{"input": "log_mel", "win_length": 400, "depths": [1, 2, 1], "widths": [192, 192, 192], "precondition_frequency": 10, "decay_fraction": 0.3, "final_lr_fraction": 0.1, "adamw_weight_decay_other_params": 0}
Rows from block 3 of a small multi-label audio tagger, named by matrix and row number. Each number is 128 + 32 x the weight over its row's rms, rounded and kept within 0 to 255. All counts start at 0. Numbers have three digits each.
After each channel's rows are labels from the 100 clips, of 14976, where the channel reaches its highest value: "top examples" is what is common among them; "loudest" is the band of the loudest frequency at the time of the peak. Only what is clearly more common there than usual is listed. The data: notes from a synthesiser with random patches. In brackets: how many of the 100.
# conv: width-5 conv, stride 2 (model.blocks.3.conv.weight, 192x192x5, each kernel summed), inputs 144-191

conv.44:134104147120159126156149082082192100128139089117129040111037099135102097109131133137113088109149117112149171125049128147140087125132116126126171
top examples: high-pass (58); filter closing (49); resonance (46)
loudest: 4000 to 8000 Hz (49)

conv.168:142202175130136133143139138120105171140156063137162110164091162119163151123144136081171139089110162116100197170151101157096095087144103115083088
top examples: gate (73)
loudest: 4000 to 8000 Hz (65)

conv.132:121126099162130167095106119127110161162193114197153164113111160132123109093146066140134060082156110146110135069108135103150164168117079104142066
top examples: pluck (83); bass register (60); filter: low-pass (53)
loudest: 4000 to 8000 Hz (49)

conv.138:124178191100087169100115120149127105097138125095133169127116138155153152139124169124109121127097158152165137067131122138130056066169159142162129
top examples: gate (65)
loudest: 4000 to 8000 Hz (67)

conv.96:104123182120120144246157212128130126131086193114117099165146116116113130181131118134144132121131128129116094162140106211166092150153089142110100
top examples: gate (63); bass register (47)
loudest: 4000 to 8000 Hz (97)

conv.6:147158170128142070137074187138096079134131104108072060143128133111194108106121134166113160164156144117149148091118197139066128116160121118120094
top examples: gate (75); drive (56)
loudest: 4000 to 8000 Hz (84)

conv.155:072116143130173138180156152107107116125195193186086171143144155151095116195103103146058133159164168115146126115095173145123109131094050122133108
top examples: gate (67); drive (53)
loudest: 4000 to 8000 Hz (99)

conv.136:183149135153109137123159133079131118160141144081083163171101102156131155161161135150119133088138090088092164140205113069094068096109169116114103
top examples: gate (69); high-pass (42); resonance (35)
loudest: 4000 to 8000 Hz (91)

conv.129:143179101081099136136095098107135148134080117130108055133078110089140125161137147104115080110140204145114115103061122113154134167134128162076138
top examples: gate (54); harmonic FM (28)
loudest: 4000 to 8000 Hz (64)

conv.55:168064195086143115200087118133125130100190124093126076160151107107088138142129195096123225170098162100118137140160100087181129100046129140100086
top examples: gate (58)
loudest: 4000 to 8000 Hz (96)

conv.141:128125106165100086115197154118083120093131169160125116128195131085103137161159108137165112155159135124194191143145095136091168102123108138150155
top examples: high-pass (62); envelope: pluck (57); noise (48)
loudest: 4000 to 8000 Hz (53)